{"model": "image super-resolution model", "dataset": "rendered rooms with furniture", "train_examples": 36250, "image_size": 32, "crop_scale_min": 1, "horizontal_flip": false, "translate": 0.12, "color_jitter": 0.1, "task": "super_resolution", "loss": "charbonnier", "scale": 4, "arch": "unet", "norm": "groupnorm", "activation": "leaky_relu", "weight_standardization": false, "widths": [96, 192, 384], "blocks_per_level": 2, "block": "basic", "attention": true, "upsampling": "transposed_conv", "init": "trunc_normal_002", "residual_init": "none", "optimizer": "muon", "muon_scale": "original", "lr": 0.013, "momentum": 0.9, "nesterov": true, "orthogonalizer": "polar_express", "adamw_lr_other_params": 0.0026, "grad_clip": 0.5, "cautious_weight_decay": true, "steps": 9100, "batch_size": 128, "epochs": 32.1, "lr_schedule": "linear", "final_lr_fraction": 0.1, "warmup_steps": 450, "weight_decay": 0.06, "adamw_weight_decay_other_params": 0}
Rows from block 5 of a small image super-resolution model, named by matrix and row number. Rows with one number belong to one channel. Each number is 50 + 15 x the weight over its row's rms, rounded and kept within 0 to 99. All counts start at 0. After the name is the row's rms in percent of the matrix's.
Before each channel's rows are labels from the 100 images, of 14976, where the channel reaches its highest value: "lies over" is the class under the peak; "colour at peak" is the nearest of a few named colours to the mean colour under the peak. Only what is clearly more common there than usual is listed. The data: rendered rooms with furniture. In brackets: how many of the 100.
# convs0: first 3x3 conv (model.mid.0.convs.0.weight, 384x384x3x3, each kernel summed), inputs 128-255
# convs1: second 3x3 conv (model.mid.0.convs.1.weight, 384x384x3x3, transposed, each kernel summed), outputs 128-255

lies over: window (92)
colour at peak: grey (59)
convs0.73 103:64 60 27 42 53 68 29 76 44 41 74 46 39 45 68 73 19 36 45 48 41 61 35 45 35 87 52 68 33 48 40 51 52 44 40 43 37 35 33 11 45 38 64 27 62 58 40 39 49 53 50 60 41 27 51 40 34 45 34 00 48 50 41 47 60 58 51 60 56 44 60 46 24 38 48 58 34 31 45 63 46 29 46 45 29 49 67 63 51 74 59 76 24 49 52 42 57 57 43 46 68 43 45 53 20 75 65 57 51 70 34 54 86 33 35 43 29 61 52 44 31 76 60 38 44 62 33 60
convs1.73 132:60 64 76 42 55 53 55 63 54 56 38 47 65 50 48 54 57 36 50 60 42 71 65 40 70 50 56 65 60 33 53 50 57 58 33 58 64 75 38 60 50 72 44 26 66 57 12 31 41 48 39 52 38 54 45 66 36 42 79 75 14 68 71 29 51 69 48 65 42 51 48 58 54 73 34 59 36 48 52 67 44 64 68 55 59 50 03 09 56 25 32 49 63 34 63 35 54 62 74 28 25 60 42 51 30 48 33 58 16 50 47 99 55 67 34 58 33 70 39 37 44 45 24 60 52 39 61 55

lies over: wall (77)
colour at peak: black (86)
convs0.353 119:30 41 53 38 37 21 56 38 52 40 50 47 55 34 36 56 56 47 71 44 32 44 45 28 38 60 42 54 55 54 69 32 35 60 58 37 25 44 50 70 60 72 53 79 29 51 39 46 47 59 44 46 41 64 69 60 51 40 69 55 46 31 51 53 33 40 55 48 42 48 43 23 61 25 13 48 40 37 54 53 54 47 47 44 49 64 21 23 44 60 51 38 52 76 74 38 40 44 33 35 33 34 47 40 77 58 68 54 34 24 53 27 47 38 54 26 20 41 55 56 47 47 26 44 54 53 51 41
convs1.353 135:51 73 85 60 55 71 39 49 26 77 52 30 40 48 77 30 37 68 55 24 63 71 54 67 44 53 39 26 27 63 52 38 47 67 47 72 64 59 68 51 64 52 34 60 35 30 41 59 70 28 47 58 58 60 53 38 72 53 42 27 28 56 37 53 44 38 46 52 58 44 47 57 44 64 50 36 47 57 50 33 29 54 54 19 65 76 52 61 44 38 38 62 57 43 46 78 73 58 47 42 23 45 24 64 38 43 58 48 27 40 41 57 64 58 37 41 69 50 43 34 24 28 40 44 52 32 64 61

lies over: wall (95)
colour at peak: grey (42)
convs0.94 088:33 42 71 45 58 63 55 33 09 54 60 58 38 32 26 44 40 41 69 36 91 08 71 39 76 47 49 55 19 63 67 52 51 68 52 59 61 51 61 39 71 46 58 70 40 45 52 25 48 68 56 45 00 44 51 55 34 56 60 82 43 45 43 46 61 54 44 55 48 33 53 60 64 42 62 49 54 80 58 78 36 34 47 77 49 79 53 64 44 61 48 24 41 46 63 30 25 16 45 43 42 48 36 57 50 37 87 56 55 54 48 34 79 43 42 16 28 71 38 56 55 36 54 57 50 51 67 55
convs1.94 089:45 34 60 70 48 32 39 57 58 30 59 64 88 53 73 43 25 34 36 51 61 31 49 34 47 36 52 33 39 50 42 58 64 40 28 72 58 67 57 77 65 72 50 61 45 72 41 40 33 58 55 79 66 41 45 50 44 45 55 35 40 37 43 23 67 55 54 45 47 36 60 35 34 56 29 29 65 39 62 29 73 51 46 68 72 50 41 57 66 60 67 75 46 30 38 38 46 84 50 55 25 60 61 61 62 62 27 32 66 36 61 47 62 55 68 07 69 44 40 47 26 64 54 30 37 79 23 67

lies over: window (71)
colour at peak: grey (65)
convs0.112 096:64 25 44 23 52 41 49 76 35 41 23 47 57 68 52 57 25 46 63 47 71 52 50 29 38 18 42 40 33 52 24 57 58 46 42 50 29 36 42 42 71 58 61 40 62 51 53 44 51 61 68 23 27 61 64 40 40 47 22 52 49 68 27 50 40 61 62 57 74 59 26 53 63 51 45 39 49 31 69 68 47 44 50 46 71 54 46 68 42 46 92 57 39 68 63 39 48 53 49 43 73 66 43 42 43 82 38 61 59 60 62 45 78 61 68 48 51 50 48 37 38 58 39 54 40 42 55 54
convs1.112 097:87 78 72 53 50 65 59 54 63 53 47 73 55 55 63 57 43 31 48 39 38 58 75 69 60 49 69 47 57 53 30 58 58 43 61 57 56 51 09 40 48 41 49 06 63 63 48 26 40 55 52 46 34 30 55 57 42 46 61 54 42 52 44 55 39 35 75 30 46 57 33 44 35 64 39 63 64 64 41 51 30 55 42 42 27 45 53 84 58 46 68 53 28 42 48 43 49 70 61 61 83 21 60 58 43 34 44 32 24 51 70 46 47 60 32 76 46 61 47 68 65 61 13 44 59 48 37 46

lies over: window (92)
colour at peak: white (39); grey (37)
convs0.179 106:25 16 63 43 19 46 12 72 26 30 99 43 67 40 43 68 51 37 64 47 64 54 52 40 44 41 28 60 62 38 57 53 29 68 48 33 37 43 61 42 35 32 63 52 55 33 24 56 53 62 59 61 65 41 71 51 58 59 61 56 55 73 34 23 40 49 66 63 43 69 56 66 41 13 37 54 33 42 56 48 83 53 58 36 58 46 42 55 40 52 38 36 51 60 40 53 56 42 48 23 80 34 67 46 88 52 38 58 56 53 47 55 89 49 68 48 59 37 51 39 49 66 61 30 37 51 62 15
convs1.179 130:76 50 74 53 43 59 64 67 81 51 65 55 55 78 56 43 42 42 79 34 40 39 55 57 78 47 48 35 32 55 45 58 71 64 39 73 55 52 37 19 72 62 90 44 42 40 60 59 42 64 49 51 36 24 61 36 38 38 33 54 34 48 89 49 53 60 49 35 48 42 45 42 78 95 78 58 61 24 48 49 28 59 55 37 44 19 36 48 47 25 56 63 61 15 54 60 48 48 46 43 75 39 27 41 39 53 50 57 31 34 50 73 58 62 45 55 38 81 27 38 49 38 99 46 24 31 39 31

lies over: window (45)
colour at peak: grey (56)
convs0.233 089:36 47 44 65 57 61 45 58 71 57 36 57 29 83 51 54 38 60 49 29 62 50 53 57 03 42 47 41 59 48 49 60 72 55 15 35 36 43 46 54 53 61 48 40 76 65 38 77 36 56 65 39 37 33 19 61 74 61 63 42 42 70 44 27 51 43 33 64 55 18 69 40 27 59 41 47 29 43 67 63 44 47 57 57 64 37 51 57 79 49 36 46 33 44 76 42 54 63 53 45 69 47 34 40 53 49 53 41 54 63 75 52 43 73 20 47 56 21 50 21 47 38 42 46 57 37 57 29
convs1.233 090:70 47 48 33 33 89 57 79 84 47 57 67 58 59 53 44 44 28 74 66 47 63 38 68 68 43 73 63 38 45 47 27 44 75 66 74 42 36 35 18 40 71 66 43 36 50 76 59 50 44 50 24 53 58 56 47 38 54 37 70 33 47 79 52 50 38 51 49 41 36 27 55 50 70 42 54 55 50 65 27 72 59 56 62 25 37 38 41 41 68 57 53 46 27 25 17 47 78 73 30 66 53 47 40 72 32 69 55 31 34 56 45 69 66 73 76 52 63 29 57 55 49 56 40 43 52 60 40

lies over: window (56)
colour at peak: grey (60)
convs0.351 091:77 34 55 43 46 25 29 63 33 36 45 64 27 59 51 52 39 47 66 38 48 45 54 58 76 62 45 32 46 47 32 55 66 39 52 47 35 65 65 52 58 47 33 63 35 56 33 59 26 54 27 50 71 68 56 52 43 50 61 53 39 44 36 70 42 56 51 57 61 52 51 56 67 42 33 56 85 47 74 74 55 55 12 68 78 69 75 55 43 30 54 70 29 66 39 47 50 37 37 45 26 64 43 66 83 50 51 85 26 65 78 60 20 42 46 45 68 35 50 30 53 48 36 47 31 50 33 61
convs1.351 089:19 77 51 57 50 49 63 40 51 35 53 68 53 47 51 86 82 51 61 53 75 75 34 19 28 45 32 38 20 65 53 53 78 65 68 69 75 71 28 52 19 62 30 57 38 58 40 39 57 48 54 60 61 24 28 73 48 41 34 40 49 37 25 43 62 34 30 55 48 48 54 59 45 40 51 60 54 34 38 51 51 55 74 36 51 53 39 62 70 58 40 40 48 33 54 55 47 67 52 39 43 51 59 49 60 56 48 47 78 59 25 44 43 34 17 15 53 54 56 53 28 69 48 30 56 45 64 41

lies over: window (40)
colour at peak: grey (37)
convs0.204 094:48 46 35 38 32 56 55 52 38 41 46 40 75 47 62 51 61 47 48 40 28 51 54 52 29 36 53 37 47 27 67 69 71 49 16 56 67 40 38 35 51 57 30 33 60 39 28 25 14 42 51 40 38 34 58 46 41 47 21 66 56 41 56 36 67 36 65 42 57 45 54 28 43 42 63 71 41 56 39 63 70 53 39 72 72 60 95 43 76 40 72 53 41 50 47 40 31 39 61 49 56 31 67 32 54 59 45 64 37 86 38 42 37 51 50 36 59 50 28 68 45 57 50 62 65 49 46 62
convs1.204 085:63 40 79 73 74 63 33 96 68 58 38 73 56 40 57 60 50 61 48 25 47 37 62 48 50 76 55 51 47 70 41 76 68 55 55 31 61 49 24 38 39 38 53 27 08 70 54 32 62 58 43 73 57 24 54 49 51 50 63 35 68 31 37 63 74 72 49 67 55 59 39 29 54 36 43 50 50 82 65 41 23 39 65 62 58 34 46 63 37 49 49 56 45 47 40 54 60 54 48 40 60 46 46 45 68 38 51 29 43 35 71 50 61 33 17 60 41 42 72 35 56 65 50 45 51 66 23 58

lies over: floor (100)
colour at peak: grey (37)
convs0.104 115:18 43 49 40 37 69 45 45 74 28 64 62 66 47 44 39 38 51 76 24 63 55 56 36 63 64 33 52 41 46 73 53 65 48 14 33 43 47 72 65 37 65 60 37 59 51 71 65 45 46 43 48 21 49 32 32 43 49 49 31 52 50 38 49 37 52 40 43 47 61 59 24 46 48 46 52 20 29 53 56 63 52 75 91 51 54 33 35 59 45 76 31 34 54 39 46 41 24 60 71 67 58 55 55 66 63 48 27 33 52 45 41 63 62 57 50 41 69 51 28 77 67 50 60 35 43 64 37
convs1.104 106:49 61 59 59 47 61 44 34 67 52 60 30 46 50 25 45 73 68 62 73 48 39 47 66 55 58 56 33 52 66 60 54 74 57 32 70 77 51 21 57 41 39 44 46 56 46 47 35 71 65 44 61 14 28 58 56 58 37 44 71 59 34 70 55 44 52 70 61 39 44 46 46 31 66 34 60 79 62 71 81 60 46 43 19 41 59 68 79 61 26 53 40 47 49 64 27 76 42 51 41 37 43 38 71 41 25 39 46 48 42 45 59 59 36 29 60 63 52 30 31 21 67 12 38 35 47 45 45

lies over: floor (100)
colour at peak: grey (37)
convs0.64 103:50 40 24 40 44 60 67 54 54 48 39 34 47 64 50 37 64 44 41 47 74 51 48 21 42 54 51 52 39 55 99 64 31 58 36 51 42 64 64 39 41 53 67 36 33 45 28 51 64 49 50 69 85 41 34 52 67 53 50 54 35 48 23 24 52 46 83 48 11 44 40 42 30 40 46 52 50 38 48 41 53 52 42 50 65 35 34 51 62 44 59 66 60 46 50 53 46 21 45 25 35 34 59 50 57 48 78 30 43 52 43 64 43 46 69 49 75 46 51 54 46 52 92 52 58 24 55 37
convs1.64 128:21 63 69 47 29 27 59 81 36 37 42 68 47 43 36 75 68 15 57 85 53 51 24 64 47 92 53 50 51 36 35 82 92 53 45 58 43 38 40 48 69 57 51 56 90 36 72 57 45 53 59 66 50 46 62 61 36 55 32 56 44 44 59 49 55 57 47 67 49 54 42 42 47 53 40 37 32 48 44 57 40 53 38 41 50 50 37 30 44 38 54 47 57 25 34 51 75 47 47 42 62 58 49 37 46 54 44 33 62 35 29 35 68 25 45 54 00 46 58 43 62 36 75 32 48 92 48 65

lies over: dog (45)
colour at peak: brown (69)
convs0.296 108:50 46 24 55 33 51 34 59 35 49 42 55 44 74 53 48 39 52 74 66 42 52 65 17 61 49 55 40 58 29 54 45 59 58 24 47 55 36 50 61 78 81 45 21 64 46 86 42 51 49 47 37 49 67 58 41 57 52 60 36 50 59 37 62 47 53 41 58 43 48 54 52 39 58 19 53 35 54 50 33 27 39 47 51 56 66 66 58 53 68 63 29 34 55 60 47 29 53 55 72 55 79 52 40 47 76 71 42 39 44 99 47 32 51 71 43 52 31 41 72 54 52 33 47 64 45 52 48
convs1.296 128:88 36 66 51 56 57 70 59 58 50 53 33 35 60 54 34 69 41 50 43 64 40 32 63 59 79 81 42 43 60 49 47 61 53 54 50 27 61 75 31 46 51 31 61 08 53 43 45 57 58 64 48 42 99 62 56 74 37 48 40 87 42 58 46 49 46 44 53 69 48 43 49 44 59 38 66 24 99 33 49 37 57 61 51 68 53 03 27 47 41 63 71 80 29 50 59 50 79 65 58 43 64 41 47 54 27 89 64 47 46 48 28 49 61 53 69 57 56 43 39 49 53 44 57 58 41 39 70

lies over: floor (100)
colour at peak: grey (38)
convs0.80 113:31 38 23 33 47 63 37 49 50 65 45 68 35 14 65 44 49 37 27 27 39 57 37 32 21 41 63 49 43 47 10 56 50 31 52 35 38 55 41 56 39 08 35 61 31 50 42 51 49 44 52 60 74 45 33 66 58 52 17 49 53 16 19 32 52 46 49 44 82 48 26 31 47 61 75 58 55 58 62 52 32 51 60 59 42 28 46 66 51 36 42 58 39 39 27 32 57 50 31 34 47 39 15 51 55 52 57 46 36 51 35 81 40 41 19 27 49 46 51 45 42 64 61 61 53 59 53 66
convs1.80 131:39 18 29 64 45 40 61 60 39 71 47 39 26 65 41 76 58 17 24 35 43 55 36 60 40 61 44 51 45 93 64 53 76 60 73 53 39 40 54 39 58 46 63 34 55 48 59 54 67 63 54 48 46 60 31 46 17 70 69 51 42 63 61 68 23 39 29 37 69 61 73 62 50 49 20 35 27 55 62 60 41 55 25 42 44 48 42 33 47 40 27 34 56 47 32 77 62 62 44 45 31 67 99 53 55 44 70 35 26 75 78 25 36 52 42 50 52 41 43 48 60 41 51 47 53 43 28 53

lies over: wall (79)
colour at peak: black (57)
convs0.365 105:45 68 64 43 54 58 65 52 33 46 37 56 61 45 44 71 33 27 65 58 61 43 62 40 46 54 46 79 42 66 51 66 66 49 17 53 47 71 59 61 71 32 22 46 63 42 38 44 45 53 45 54 87 20 76 35 72 37 26 54 56 42 33 50 34 56 71 42 99 43 43 53 83 44 33 59 27 50 36 24 65 64 70 44 59 48 08 39 38 47 50 54 64 54 88 34 27 36 35 29 57 52 40 47 49 47 50 48 44 44 59 53 50 43 28 22 13 58 34 48 70 56 44 49 50 42 71 25
convs1.365 092:58 34 44 77 25 38 28 43 34 55 65 35 30 35 38 63 37 61 51 44 55 44 37 77 42 44 56 43 54 31 44 54 47 54 64 51 51 40 47 43 49 43 53 63 18 48 32 42 58 31 37 56 50 33 53 47 55 40 82 61 38 56 61 48 60 51 18 43 40 47 73 68 54 44 56 71 38 48 63 39 27 28 60 32 58 45 10 23 46 52 36 17 48 49 51 64 59 52 47 57 21 43 36 64 31 47 55 39 18 56 38 53 74 33 34 62 44 44 71 44 58 47 07 75 70 42 56 62

lies over: window (71)
colour at peak: grey (39); white (28)
convs0.136 093:52 19 60 67 32 44 23 52 61 34 86 54 46 15 65 34 27 26 55 47 28 52 30 50 32 19 36 51 53 33 52 52 54 47 37 71 41 51 36 27 44 64 85 49 58 43 33 71 43 35 67 50 60 17 44 26 40 35 18 33 36 33 56 29 44 57 20 48 42 50 53 53 58 46 62 44 53 40 50 49 48 45 29 60 42 46 82 84 41 38 48 39 44 52 75 42 57 49 34 28 42 51 50 42 17 37 68 68 53 51 25 35 52 44 33 25 73 39 52 27 68 66 34 65 59 48 42 65
convs1.136 101:43 42 36 27 59 69 48 49 50 28 51 58 76 68 58 65 86 53 50 43 49 44 65 37 63 58 34 42 53 31 80 44 46 53 63 59 63 47 25 58 49 64 76 39 51 37 59 45 50 45 41 38 34 42 48 91 63 43 47 68 48 51 62 32 37 45 36 57 32 33 60 28 40 65 78 76 34 16 41 72 39 33 67 40 66 55 29 50 69 53 25 65 50 35 64 60 24 40 74 52 51 61 58 57 85 52 36 40 57 67 33 39 42 74 34 49 32 44 38 65 33 27 46 50 38 40 66 35

lies over: window (72)
colour at peak: grey (53)
convs0.253 111:40 33 61 76 69 56 65 61 62 49 47 27 56 43 36 46 54 55 36 36 13 39 55 44 30 67 34 41 58 41 76 31 63 39 41 56 55 31 56 57 49 67 37 25 37 41 50 63 31 36 38 39 76 61 56 31 53 63 24 88 66 41 86 39 54 26 52 52 02 36 53 58 44 58 68 62 52 67 54 45 71 74 45 39 48 52 56 57 46 21 57 52 66 53 57 50 37 38 49 39 52 45 52 35 26 45 49 33 41 49 36 62 30 63 48 75 71 51 56 78 46 44 53 34 78 49 55 54
convs1.253 110:47 41 18 68 46 26 51 54 49 61 59 57 61 30 56 66 47 43 60 55 73 50 69 32 43 53 77 36 64 68 28 23 49 49 84 10 36 49 50 42 58 19 66 40 43 66 18 51 57 52 65 37 60 44 44 46 82 34 72 56 20 38 51 55 44 65 43 59 41 48 42 51 57 51 71 41 73 77 60 61 42 41 50 47 59 60 55 54 62 46 47 32 37 34 45 48 27 36 52 53 51 59 60 76 68 44 54 60 40 51 35 59 52 49 52 53 24 62 45 47 47 51 69 71 48 61 69 22

lies over: sofa (28)
colour at peak: grey (36)
convs0.147 100:32 53 73 27 68 56 52 44 76 44 35 51 63 48 41 50 43 52 37 58 68 55 76 80 63 49 61 58 82 61 41 47 63 69 64 29 46 56 23 50 66 50 67 28 57 39 54 44 46 69 47 39 44 51 37 61 32 40 49 58 58 33 44 79 43 19 27 51 47 38 46 51 20 67 43 60 37 31 44 68 55 37 35 64 85 64 41 42 60 68 52 40 50 54 34 52 46 66 41 47 67 50 75 67 18 62 61 34 81 49 59 42 28 39 69 39 69 71 68 71 50 66 56 50 31 45 40 53
convs1.147 090:40 47 30 48 75 40 68 45 18 51 62 73 39 45 41 29 51 56 55 19 25 21 71 59 28 67 59 27 56 58 39 57 44 35 53 41 59 62 41 46 61 43 58 48 55 54 35 51 62 61 58 55 77 67 50 28 61 56 63 22 24 12 71 82 43 46 48 36 50 45 51 31 57 11 91 24 22 31 40 64 37 32 56 56 26 40 77 54 38 45 31 39 59 47 36 52 24 19 54 52 67 33 36 52 53 47 57 55 42 40 64 46 43 62 69 47 35 32 57 81 55 36 62 55 64 41 73 34